config = dict(
    encoder_moe='soft',
    encoder_expert_mlp_ratio=1,
    encoder_conv_stem=True,
    text_encoder_positions='rope',
    beta2=0.99,
)
Rows from block 5 of the image encoder of a small contrastive image-text model, named by matrix and row number. Rows with one number within an expert belong to one neuron, the router's apart. Each number is 128 + 32 x the weight over its row's rms, rounded and kept within 0 to 255. All counts start at 0. Numbers have three digits each.
Before each expert's rows are labels from the 100 images, of 14848, where the router gives the expert most weight on average: "responds to" is what is common among them. Only what is clearly more common there than usual is listed. The data: procedural textures in two colours, tilted and lit. In brackets: how many of the 100.
# router: slot weights (encoder.blocks.5.mlp.router.weight, 64x192, trained with AdamW), inputs 0-191
# up: expert up (encoder.blocks.5.mlp.up, 32x192x192), inputs 0-191
# down: expert down (encoder.blocks.5.mlp.down, 32x192x192, transposed), outputs 0-191

# expert 16
responds to: grey (100); green (96); ground colour: grey (60); pattern colour: green (60)
router.32:128124127117148121152106114158141159132118112155082175135170182139141160129175140121122123102117078124114130139122116197090157122111150091146090142108072142135175199088191136162118184102149137105130129076104113146139091131135190151150192085139105118109137129084151087172099100095159155196139142159126115081084158081110162159175128155199179101079135120109137131152162075078129108156117116151093150157174190083120158157145101122096142141110147102125097144138206124120119038140074152117148182182126090171188111096127198161140057158176135121127125126098069127115112143101171134086
router.33:147130130067077122096144190191176123136169118124109114163095133126104091160178123174099105119085154140135099108159148178165109121219111145112106152100134066113147137115180063139113108130082113179100172098171105104104145160101167099128094114119109102109113125086112137079107198092152140149117128161154122120092109195076101110146132107129104117103124180192164097086078073085142123097091105077078127092124180113110121098122060117168103127152109102115125170131127129117190130112112104100150131198165174121054122155111147137150142189103122145106143165107158154137155057194105120095
up.4:092137149125132104076115095140113163147147137149143149191126120146171091150131075133128113083116117162171175073128171114125132087125033133047128146189154129154056169158153049182078133144091155025141126122127128121086115127157042127137146097086113124072152181163128165191093169128154142149101085113106073159118168151155087167148126168127144136137116098128134148141110105102090155149133191085098121152166124176095146108156183119162106171135166118143117101116134140145078142071143101107167107176114097122154143132120092147115154170183166130162137151130104112120185106165121118124
down.4:159089155125073134131116139139147151175171057158100168094122112154134125122075153131133145180092170131083084121097112149126117136121185107090123099063099107083161120106121164103133088156148093164122091177131112164107126176165216125110109149157139141171137103156106086097105108121106202161119114110181133157152083106122106099147091116161100161171100108134157149141141097129198109130126151131065076074169156130131113181096126083131124047156086165107147133143085124104121122059172138109153155152140166086099084210120128128121142186141125085117089142124157116053116107172173138197
up.5:158098111149116148096098093093129116156155158220213131104156120138095184103140143130110119121099093173113176126067202169152115157144109125148140144185172117119155107136051119089100160149185125144082112140141154169172112101121140143121108168201140160159128119148147141108159059130107138116107091073077133145143095126156159135143166115083193077112108151105072091143078126129156146088090140125173110089089142143171122133119165030111168110123119130123113111107111131129174146144133168079160161128142100227114066129179078141135102139153155110165141114096108107126173138166109161117
down.5:100151152139135173131088152156130127149113209097186155192138117121149115095136075103129113121127132093153166182134111108165168096151075142126086114102088080151135144139095154050183153057071108071133124163148146100150183154187151115099103108155123138092135105180132082150110187131089104130186126176080132137136151229100086171132182160139135109127154100122151083084169086117165130146168143135069107138095084093110142141073173154111137133172133153104141148157141162156174105099139080109121128103086171150116115152110106089098165119166164073115178106143114117117143099145178114173
up.6:141086117135083082162144169195128120116155057103150104109096090156109130198135194151163179087103130077161096095131116152193138144215095123114088062160109108109154146134095129128135143179123085180202144127157120150209175091123117176131112129179082056080169064137081111077175088136156177135130122094088125157132090112125135118071111098143098125096104182118170150084114063131099115122171107161152156149135129114100127162124105114127138148162134096106150135153126173080151117168129103122129167084114130105125121091163155131108120131083120169112131091132104124175067090153139133135
down.6:167162137161125110112125145133192112122089115094110167110168176141163084107147072097095148169111133141186106111101118117081105096070091173145162153161153156125090141109067165101091092126201181136089116159116113111120109067135064159109134156111102189112109126131114148165161158121173107113106160112137093092150095140101115121161193197114102112154130081096081087139082117142088120204137127116152132167104107109121171136189156139166144119111176155115145134096119158119147111108108209175200163158151088146109102170098136119138188067143114119145146136139178077143123079101044125119
up.7:142186130134106137074156134098142158172116160088132113134140141104171152123150142129194077149094131105144150137114155192155087148171121109123123137145135206068123103118151062181128137135107115143163140147136121137119157110140135091076167122141068141112136142141142064128116072108135111073153103168074093102085118150141130066197137144140155140098131102118149095126117114123181184172147126164195161152112140191112088113105136112121138124122108074187132112146156161137189110101172141092128137070129101216044102139106140139077134118148134120108122066064095147135196135119111121029
down.7:151131099143108133185172119117075065116129093109125137157186178060153111166121149095104115119153169148114146131123110111054156114137117159164118122118166153129219149192141138166105139094101163145142082187147120173132141127095165201149087126121168192140097141082118190108141213080116128114116164130202094143122120131085204120142105123183091100087151101164109105125136140125126146063112146089092097158104093099139131158102138114160110127093126188109126151070115057119109131102152138126112144141172096174122110135160110114133201104170144125125129165158141158104184151190144104170
up.8:131169123080129135094135104108142116084137107158154102115154112146145082124078105148126153097123199128176181109103102129187197162155094138123103095142126104156067197168168159131060172147147119107185138070185156137089122140147098130097124123172127070056188117123104074134100162082121113165144184204135126103104105113149146129169121107150119091144141133099123108097176083106100120116137136152133101073137089190134148148140121131111077199126088085116128166123082080184180109141142111123079096134146082114134107089110154100097122107173170126048078137108092080152144129167129160140
down.8:063101076133164121167105157123103125129191075126159176160119117173120172168126100121128103162118109178105110117161145104154106150150068147088155147124133161104146151050093149118146060187109207087120123196103090146155142124124156195116207127159148121148104194152120178114136121157119154112144097125133180143148102165132109128140126098127103139152112066149180157100104105147097123105130180141051103114167129174121144125083129121167165126046146128070105108133187130109162179150146162159149156139102169110155099171181172183147142130129150121111130123119181114144092189106166159170
up.9:125122144133166083188167076123138128110116135197160173120074178117118152139115155159128146122181155090109103109099112140145164130152083118100121188132123191155104074095046119145181174131103100072125111154155115103104107153119176116107157154150180124087153122194156114119129132075133124125082177185097142108085127100134156147069109134148110166163149100155128081128170128038110116178070100138117111188118091085139176139194090121149106147163141105149148120054099124109139135118165137076140166151149126139152125112173167126064155083116128090157151153088189148174184129140112142161
down.9:129145155102093110115143161139126092148097117212140161102161148117101131145139070129136112135080125183175148115145111116064127122187138091163057105132121181122096083141233145145092155062150101179161142112179107111113124082073092122092121132133090104159117175082132166189150096171159135165141089109090151141171072181115126108158111136121082102156130112097138122162117098128156168130184149071191126081127151107161094121131118136100114068089092147093116103138113125127071141186115138193124152132091123113108101161162140124075093147099169118119142133099123160080103116034125098103
up.10:124092113155154071168142042104135133118159149148138133114122134134130120185161155065109127181094129110131149068111154123192182124072162100131134104100101115242098165101105164127156151112111047122138089162136155216095148115129135110119081136148136111105080117104154129121114111165082118148157158141187142151084144141126113160135144130102117082081226130141163108144142136106115154133149135120145141149151131087167147125067156110092134097170074165097113151114150083166102110164149124091126146100120154123075124117106113144133126090133179051084133149123081078102060131122168104050
down.10:100149127159165158160113131089088228138140130143135058133103096132085186165194135134078172075124166181085150141110101112183122092116128151159107111169176121056120098140096086154119072158107113076124125112101107143133091118078102092173184091128060193121112130106108144089161092186110092125162165086120159163105139128130072135155137127122074114170111153174122130081088171125176166095144102126133087130076144131139138142152043138150113178085157084133123088130160151146115147157185144167143055120139163097115105158113086138140194149141096133120083132122119126130156121117147139134

# expert 29
responds to: black (97); blue (61); ground colour: black (50); pattern colour: black (47)
router.58:121103161102129137134165180158168098129119125107138186080122142184096105143137069132098146196135165101137086123146204117148081137123194150170172121118101159155152088162088141113103135128185122121136115140120150119119109144124193106147107141179127111106167117181073147075185153193126085150088102196117156142140091097100111078135109129146061124078117087141163121162173089144115085103103088087127141142132079101105160090131146116172150101115118149095128144107165136146194085155101107160150097069113171141173176097164094086163117161145143127163103161110081199173077065126123163116
router.59:159127165120085116143141098147168132133151112074138152132076156098101119145157097142160135168102165105138122117100205089176099138136158160156151151090086193149142088164107090098108121095118075139134125131127119096136110124131164093141108144211088095112136178156054183096192116165108115196094112186120178150136082128097151112112146138143072132112103083097191106162092072134138130142144108161086133111109122115116194091106083148143135137130093098161122174107179134120169116157106129165115080160169151153156160114105089108175139102120079119115098165084073243171127101116080151140
up.3:114174133111131162014107148128143132120136146146078136121102081137089059189092139169168144099075126133078141166148122093097121104128156101148102113155163129085102147114135113079091148130090175131071187188134130092185137134154148130176141150129148123129146123130118131141095143084137157112141153129181141142143123164147075125174084112137145170139109171187101130126086140098174064182147151101151126118093109087134184152122120161139210151153113118127088122110114120100145087081161149046151146124141138127157167120147113152031129097168118045109148099119073119126188117096104112192
down.3:124121121093095085084142077095073120156118114126128156109105119159171124142111083113178178138114121146098136134061110155105121170156147113146096146190107110125182097091095180091122127135125143136131114127127099183182081136079121120107064091147082185129157093122100077112155088161106148125162102083113109179079114131156191125119078140097109126117140128151142132160141102156171166096151126112152163091091172137074168146140091152117096098122189147153155144177154123144094157142070139181115089154080104119117116127093138146195113151142102255080146121209102105167086125099148151080
up.4:130140159161105125175149106156113144138093117151114142127170126157109107106150127137127125137110112148108110139201159166169115143115108118127112136216052166163133121183119134139085160167131203115091110119104135189139104170088150169101105121123108188091144150146170165130128088141112140075136129126195135140090217137144160138146196187106143114125095134143119070121146158098082133172111160175118100153132095110150155126127141128150160122166169120117114090151149183146162188077094189085123118102166155137100082123211126117117145072143046150133144136123145232138134099105068169160
down.4:111122101129108094141098165089109086103115131152144158117111173110089094120117103046104152109113165158141137097092066141010121163091172150159137084095101158111143089131131138168151147130080143117119143129112110133124146062140142169134154121120142081120119113126115086161180141156102139154047170085139147144157095084117110099060135143095118144087109090090142078104155150114124129119136128108103148124132178103140107121101089107080137092044096100142145161137128136112146095152152120115104108146073122170087136156069130099073025204147190158136096090121114116083132170193135141062
up.5:169099151119134086130167146085167168107157153069161100112181155157103173121164055149118125111107152153121167083090101086128089144152084127128125127097095135132130146167132154185116127142120158126185128086153185166145117193116127176134130092131160115090180146138127142099198141170147181184126184128124101133129212143134173216089123156112117116134081082152035135108105154137068110138145175140077157117107118120133145124118116125157096091151148090089117090173102142154143105144179117116120091156172152174109149092067096160158093103142135121128145112143095209170125097126105103059
down.5:162163147083120176120154147171167077110135075142118134146106120123145078168121138125124147121132188175118141135174172157103119098110166118126129152113141126105132049080131116124144129130065123149115166174111107049084170078129173054104135185141125136181029178145113151119130114110077093108111130121149155105083095086111065093118176093133130133120151108118174094147101150109157148157100165134157032167136152188155159165090116155109130163120125105120053097116095141099110080118136140111156121130078160134137092153167111100139064173132198117155085150155136140083166143100157149175
up.6:093159125093190160086122141127175110113173106082156180141147114138155101148154119148084120187099100118123142154142197090087157145101118134127127080209137134129120127141211058090174139103152085079158116131109119138118161160117128117124118116046160162119142110067151117165145172218092145137105100109150156143092095134142101065126179137105139127167109115132145116153127125106093129144140108134158151064150102142095109114165096127111147111133103132156138120096189110090146162039145100163080068120235116134139131180159073140193108130141131143119132075105121131150146097193128101104
down.6:132122114135104126207112100111076092115162118126057097185141141041111114086103105133093079112126128130142103136103061118149122138181126079142108134134133112167117120117112178156081150048146121153106087191091131172143151122111143143170091157178124161116113128147110173179156170098101121154093090118082097158125138098099117120167100074153164171066074086149135177110139086143158099155132109121142150138072153118178091132130077166114037141135157121109084146116137125094096139126119207154137110112166130053116115098133154157072103153122122099192142164130155066098134169160109172140
up.7:120162124097166136190103106218145145109117175131066067122116111073158114099089183165174127136138067136121120119169137144090160108104149186083162111148149092106142119049113165081135137132115110154071138142094138108103120153174088179121104084163068094207149107109131118133159113095115153132127123161142159104092099127104169099059116163137158172130118140097139149102103136106165152089199102110075143168156135195112079140160133141088111161152104160156179114125132137125101150145150081186110124109090131125194089119127128099095065092088088150054138089126123116150180122127122085152
down.7:164065079130078181097071164118150158149153100075198141142146130098109153111166155121156059155147080108127115103135145097217156138146143195121184124090112131154113222154135122129145109156125098125170137118131169116103147122124161055157169137177098170114121122188115108134088051109123121133159120161098174162160114166111157134171108160148101108207151188182125153127097166151121133119170090122137121125107151075150169091095134154096169094116094141169113183076143106167135094081120089130100139080135151158116134106157154150090140148164117163121124149123115144135068111130167193148
up.8:127104078129072105139112201119130167080112123144160175134111173163144120123118149073098150185129196111100114129107143156073159176107112075159089156161080109108184134082109109104143097077126164138099108115140150100099087117077115136172125088036160175154094139124195142082135147099101131135104131168118126079186151220149148129086129111136135117087057174069155134141122145103150152132152169198149156185138072142111135152130143093123118073134126133123105090118125116182080123106113126101125129133111154167128100143138157156095186144032126125122133136102177150089082165117154130147
down.8:152069162193166080114186062084161131176111173141094116110185127130092086112095097072063112096083084141103112114102173093167096074113132099119101113085133176134118155126108117161088141132127149105151096134068105090119210121168092133137086133146116131132102134126108131147134044107107180178100101092129129125138085107143090135142126159139113160179146150124092166074051123089080130134148085109132086144069169115122166140153095140117108170153104174107182111111130095174142134132097144039110151116167111150094067112128113089146114103161133140129138121131088127206169141156142143091
up.9:150104101113096135089167151100119123103131116122136085110133157155146110162099086100128111149160154163102168150171130178159172131143193088169074189130139137187154072121086094108075098118153154169146132183172151105100116138153153143092109110167170097116144192132134114133122149125163114105061110161137122148125139155180177124130166054067088159167113109119102171179115164167091123101122139064118118073142142131064142136073145166167076174087087102121099176137092143108098104126182174124127133091086081067111132093063059163115133121147098091176124105141150073088173118130128120128
down.9:105110120135074090136120074088141123093115115150135123150116106130118116107146117084161152134110145092122172124087142178047104169121118131119104144062101100135097198075154175079153143159102101127106131146148123146141180118083106114148116096103124138164210098123097133167096084134093139109131150164102119099152066031143103102109178128093148140136172100082196091124107151124137059054094165193194072108178118084132115145098100098143123117156134138144119113148142102164108176093172083132120115130143118150077110097135069139157102104115169114092142140095199158137125135059147190101

# expert 4
responds to: blue (91); pattern colour: blue (61); red (50); orange (37)
router.8:084082136110073140209147185163106116123130119133162099146082113165147118172108105069135096119127106132128135111130186112144136120200115091111112118118177142158175027145079126115129120067159132088156052180120169123131128096070094122150109168104203162153098205196129122111146132165076069068131132175156187167153113130145109138135150137142070131105116105074155138199112153159139148143138091146125118125080090085146146109139135099167147125156144118105131174135142155116178145140143152184183072135128151172125127155136094098101182129130113111169090123164112153130117101092142163154
router.9:133133125085147154089118117085117092137203167122116127177032145134095165150074124085101094108130125145156129144128120130167152112103075075144129116104186114174098093088054124080124134120103167109183112148146132147141129126114090173089085106133140144140105179126143124136101171150087094114179127097210113100166157156133108159121117168108125125121210108119136113085069145161162145123049111155125094136101125135117114165074089120147070124137132143107172148072060137060179113066183144167137123094161157168121119116157117117074165115143122208106113123094138125116193105093153140144
up.1:152192133122155121124122117146067143139191071123108139177130096172130103149124128128133155170140158123094115158098141104118109101136158069069130113122125148141076080162178143125174090144093162145160123136140149101150153132048139118126192132124123193079164101147126154139107162131139131194101162153108139100107086072135090160104072105160092109090117180108182147082125149115098146143150117119166135059059105175175119104147131111095127117081119087139133126135123130163196136174098173073135136132138195148120106121124094126076130085083232149124095157146195156133108163134134190072
down.1:123065111183125163124108145165196176178064168185134141140087157127156151166087100135141129082115075119158081105112101157105152147085112153150116142126106151110186176124125124174099125121135112103072081116097130131153148082081143104180085124139125120163150170099155099090083125114138111098126111093145106107079110108127135140131138107136094157180132097140128098185141108184211089107070127136203156164153136068129154138147181072103164060133091172095184127125142132144123191172122093101183134120109096166075145091120175130139076117142081093153111166112131160159109127145081102178
up.2:070173136126188085108177203113170120123111156127115142079160141048141132122168201153149106119130134129119090106168117137122041131193181076099162116140159157069147116090172095178121148125119201121111150112102148105134122109117062133083105142127109165119126111143132057096183148176186103086181096170055087141139102118139117087086157104159128148058124131115093213131139100159160093124138112126084091122154165136127107135157137171128123115151119121121133138151128084083109123089106148110116137140176125077089099147135141148140130060108109111110127137129136172148200139164165106162
down.2:139125115133113118165076054168114129130132138157131135115126153146048093149109090134173132202080160151156157125157134079130168108111120111173152145164117138167076167158131207065172118097094072142126128134156116171108126147140137046097161126182123149137153115075135126156103141090097090155164144096168150130132167171113116126159137129082098140151160090121164111169176091168079173138131113154179127085125079113157154078115220102127184158169133123099139104064160171123132099102165161106147094115103111226129140143110102107109165166130187170149114152146154090120087151106115162134
up.3:149148167143180168182140129072111085140135129115108113167094123124161089176133163071084118173140106130054117178099117097137139084163107149108208089137090126184085119123095069189108122136113137124107149145126152157111154113140211103096159094164184143115134118121170127165157114156140141119067117179145117114130142136103111156109100121144093132153107137166183098043119128107110093155167133084102077139143153123129094123116107113053139140092108075171163111132082133177112113121166106072123154133153130146086153133095195138153177108095208121113028134141167120158155147130116185104
down.3:121115127096081111071140139127160161105118096155109143052121147131137136096168113104136073112094139132164138157097113116144096118179144173167079144091113178125170170138151093066159077135116087089090178037083086077170117143086110134180135144124100162114096127171093113164082121121165114048147092121112145146097113059113104116113099158075113084126137122125119127161127099135167134137063079112156104087121146105092125159110139145106103118097180143097184099089135106143117167121107071150144125059106139098193044074131131125123133113176098101112120129093071099163148084182159099119
up.4:159086154168098147052163179099141129113133127129146114122186122150122151125104139072114154116148105155182152056071154155113141124115051088174141128130090158090112125137176129134129145113082122112147175177098085103163167151115140138127131101079069132106125140141151085136095088112133166116051079135173149162057098154056123124083153107141170068122159159142154127160180091128069130129151126082208154086071150077087136118099108185160103147091138158197113168151105123121128126149096125101128175142150160143162078122123097167136143134090207120109129139150116109095146132182146094134
down.4:104170119163114123142151114125127115135153180126091186142073118140132186118154154164090143165120109144136103114165158119126127084109168158095122136137122076157145151158103115176082055121170166136161071157092149072049129170137151129124143097147114097105134156144134127115152105152119141113118134084121111111118153114173139186163129155158088187135147115137086075170022103092156065108130141132153147170139107132129078211111071102091119060144131094135174095103183155156141134094089120159133072147132121164078110105141171101170183107134129099089096155116165110177181139104135098042
up.5:066201124139082103097173102129111098170149161150144142125110091120102113140169125071090161119115107100186111118127172080088150124162096122181138133155149118147122126115109095146128208098137090113136153160108139106147064141096109109130122077132107117118148116082073133103107133087100073166169124123170078107125100113018070140109185121124091072133152085152106079108084145115117134183124118160135093178136082097131134160138148107108106089159081165119039186151140152133124084114162090178167116116104124141108192162098163168132158109079108142153126125125141113121152077212123162156
down.5:163105102136113169107144132073158082111174070060181150132088114114176150152132099151173157148097108171091145162145089101179123154107167158157060131112140156109130104093136084087198072115078141169111081089122186118093148114176149144123078149161108097126078140096092095092134195069128142077118133106099108167172190162124143120204106160072179146085094152091146161104143117149142122091102109158141126125146112128129164135151162184138142103106162124130130129109121226134095137116144149094120113159125112115095130116126049168123143104134212111103141111100174116149155170118119164148
up.6:120180121121126132134152143164171137123142180149075106134149097095118127091098163209134164101119089185115137188060122125087135160121128100112110094139180180136161086089158130138122136128121206092105146095145196135127148093178144155143124070121109169182121114158175115121128097110146105091149209121086129176111171115113100189102083087134160140118071137088063146126105178167158123168134090100107159131162126207132152170123108146126101122123149174149120120174136125115077135163112115093135107134171095170177073167176118170101156068078120173091164117152142127115112137110152155201
down.6:104153128110122124147126143135137144116089164109098154108115171140161052183109079078101093159186128119152154135136130189085120108108133141117105134086131084141134136168110183079042101129110080165146127112118192131138101090129108141098129135146142133059083173110122161124147182130165173164095126129165107118198104163132140160200163219126134128103150146117149119124220110164103100071142115155133116110109133097152066136158201118145120107136090117133139139158188156144101089146139141114149094055138198122123190121134120126133121142133140123159090129204168128155171120068158091073
up.7:149161166131128132128175128059127134193142160123163095071134125173175089118107054163108163154125143109131112079154161114107146077127161137081109198152164077097133165085143129113099145140106168045126130144133091123171118186059136099145113125106109134219116091141134113166139169146093095097083153115172101076121135183116123135091111051135162118079129139121130140152089127125198100152130081128093103166132090091143206102129149142156140112080157078167094123154173121180172087165113162202126127123151132087089109124096166135127081105131142110182156153169133116130109131095121139146
down.7:147142154114147150141167118096127158111049120097134103166164149123096091158146119178119087109108168125111132139114104134105143150119102119116091100117151148132148117138072098229158073106121104105060123137063150103157105113172108063103106151150071113137090178099103134116120165094144120112175099178129147118143110096228169119148128090152076073184163038124125115154125116066107196123171154159146125159134127114168167136121119154158129119139101138136130120126118102110085217127098090106132100174047148171147127208135103120103136135140140141096085113058110134153163116083089115126

# expert 20
responds to: white (100); ground colour: white (100); orange (63); pattern colour: orange (63)
router.40:110103160139161156123123129103158114132091192171104077101144161147128137102089168157085126147109093159082129114123173131109057198098154094135138091117131103129084161105094109119129087169195138124073151141116216112122132119155080110131140133112163201160133089096152073132191137081110145083145145175082183135131089137124124127100117122147144136160115114100110098143077191126167149138194088181145129150180157133117123087135129130063131130115095143143157116162085122183121168175138149077087129123117168141053090178088139169122094118075159174102108177171151141123175155113204116124
router.41:134137130157136104117159193232185125109135120104155119153123102152153064159098100090139151124141069108095166125094095067143161114132075182091121113142176102139124117110143153093171121061116190107120124134156167123107195128113152133134094190152137080127095161165113198046133181092113122131124141164100120123108168138146148097150128103190089135185038171144100144154131139196154112124060112118136127136080084103115109103163100188164173140120132132170135095152164160127121128130175056149145112148103140120128193137166117103133192137116113108141148155122146148151063127123150121149
up.3:141148173114151121146140131100173114129176061112124115127086088101197153168072110117156063146080146126140164163138207130153118130107138119206110150062121119173131124081068140135106159165119133133149152149075128092156113099128137107172120130188123082125129135146190113135120171144113116157122101129175158157143148174108118096143161111182140173092152141182161077181133083141113143104123145149188136128148099150159056160174134168202125143105125141090112154113082152165125151131092172180114164118155154115152142086122106112095095104198117144128156082121053062069141059129127158152
down.3:150127173186150160136124103158111148097143161143077130160186127117176172068153105176096205096195097137113081125107101152162120159127127150075144143183126126118105172221171149106098100144108162083101112112144125145055084109159094095139125138113138154108123172137121139137158171111139162104155147165123075101117150098125145166137151200128113106128165085152137164087116153156136111127128115102149125193134193133095153121151169111072081131180158149120129159162143149156113086154167113148141156139128153098129164182161117138139103100097087060089101173149208161134134074201193106134
up.4:122143156137168138131124070113126129115178116119107127104126165163130161145159088119172195163119072158173149145153106069122195159074083126097151154155165174098174138158112062156160132138134122156188128110150114132075185199171112161163119136077166117185138141125150096100117130109087112094118161134070088068156117138134059134142100098128133148114107120185153170128102133125153130146146143082157042125055113155162150151163143125154144141126098144132163136111145116099080075113126078076067101091172067141120152169079105169112115128128115166087152107112118125161069068138142161075
down.4:100144138082138138114133138165103133071073101079048171133103124150090069142116065096096122105084177098118079111189148094130154126151132147123121111111078148151078079153095157120128096190093114057113112110113129116142082101148144128155161091140135161082086086147136156092096189126173134151076062049117128105096084154119134141095089103124064156157142043115105093190091078100108157137120080113129149077130107159150120143100145132198080079092108128105122141189115120168134100121136108130155125105081112130166099086101086117129136201123119095139086095131125110127092123098128106157
up.5:122142137153094090132160117117165108133129100129101129111161125147078149203188076132113153116148108105137095180169177079128148093124177127123140150095183131091049095120118105107177110110082143159048129135095143136139114085216083109047106112168072130172112193162107150081127136106135143189144097098167137125099112130105188098152128120099130104085131117135142132145126122092120135148113142111139081159113158150120070127105116116110129186080119167175146197130151177123170115089122149160136097128176204119117123160100064117116119105096084149163156178061146182066118151107096115130
down.5:144161156095122165115122122131133126106123152133101163171105190115187076082114115114152152106109124109129135146066110131121159137115082102131097179096132157142138198134081075084151119097152124086101173068063107090091170106110111131089110166078133127107141156137159112118168089199168136090186116091103132161113150080132158124079196089143101201126158168121125178091114163150172128101220111126165174089120155144136159150167139172141105097155131094159138140057158189122073113116158120080112153098109166156139135084141165139140147118131111153082094096196165102145124171116116107185
up.6:155117115130109137094041141167147127164094159103098104148119091139081113202179092114130136142169088122133074114189098095166151173105071139091160158179120132112168135077133100140118058057141189140068162171108097192131166156164151191126096159162156160156054126087124120098153174080119052142113153124150201088110131156182124090189087104114107157125140168112131169148127127134107105095136139103126104119115173070089083138155134166166138158112102126134138062150145081131149186137154129183161103097157138139119100129129124161109133128109132151141080124130126149143096127135126070098
down.6:136103080165132155095155134169074147146101108107115110080097098156120049097084155101142149110089099114147084115104087105058142129103107131149153155021140062134162092133169193139168110095106087103131152098176116119138085128142211133096135149079142071089164150170113163102082176104100139082120153107115149126136104167099179132120134125157105157170147126145112123157146095096084074146104175164123129122137107144174130174157139116131130128145137125104129183184106143164130157127122110185161175182118112107139125180092109038125131148163172105193144090086070071133119147153140134119
up.7:134125159184116146097135095151209171147164126116174131165166090062119110141131140159120109103102064116147133108128134096109109142144109195097050146144142131172180119071156142115122103168060113140199137107112090132141091150074112099160155159110098151193107118087118158164095123110111154173098144073160137105130097150158081196143156137159105210117121105154135179103118131124189127119103147054174108131110132127121131158087129161150109087140166065158131143119153068121102112156069136154132102145136114121104129125095109068164041124173116091129129113153171140101108102111134184193
down.7:049137066154153126144150114165104153109110100156129154144165151109176170128139149111176165128147153186186154166132105110162141091113085138111176125123125177092164115155143135157134200152144128128082151216150135148135163164168181125132071102172142120133082155131183123070106168114130158166092147216126079100134093151133156111129151128149169097152126105118167133163163141119137169130147102105161092185135175124075149145123197097192123125171108120105116108082198152122093098093143149121137167114110125105153183161161135110145171144079081122053102070139135084123124154080129101084
up.8:174160156173143138161065115160109083101113151134122113143111153099142105155099176139104120153127070118140130128205106101119093130180093120102114119153162050100150124190112174108153081131130077124169165140066127126108067113095160115071157114104179124152067130083174169128124113086141224098124145117173103103124140110126134194115146117078139107165103130132129110092059154095145090130115143133141128133109058127087133136129071129121133089094104082100160116090132147110084065094146122112158160153176108185118110056164108135072126118182137208168117109176173119106108099113147127155
down.8:141135122179103150062164136155059112092159165140124145111105075123122124064099051132151116027121135138180170079108112166167137107109143130079083129126110099104094108046092091148120153116104193123092114111150115140173113133175116182137149101172127142149104184160100089168170146123092126136122107117125179085129133153115188164088128068176162134100134114135106099102144116126092107165121113142163143093144151118160106145101136091117150157132151145111082119119175123062156162156177104156138123149134185074127120152121148123117071162106085060145149083124090092216119081184113109121
up.9:145053124134139114123086094148137184129114051079165114182124086113160090138115148140143123138181108175092057128093194147086168035130092155132167133145126098088148152145110114145106158138123138176157163088173101130121150135108161168106114119128096077046150115172102144126102112108161110134129163077158218085110138159154106185127096105115141092074095104147102120131177151129127176181151066119109108138106125097158181094123132122134092136110140086178160162164080158117094114161115148154145134144112105170119058104081163136169114133136127134128129107089196152133160098158123054127
down.9:121159038160152134104159142067169090116081118142112153096126137182090126181111073107105123150107118108118132164160126171076109118181112073136165147103108165143116096154144122117145121115115173103105146091064086150124108128149117178120168085089089095112037092147150088064108173125128140118058093125116058158120158125099155188101124158163099163172105121144103099136113074121122129132089181108113085131135104186101097140164141123151130169147113131139105166123104135144125093128192214159124081159107109112135164082090105121108158104176148099141033099118132110140154146103175140185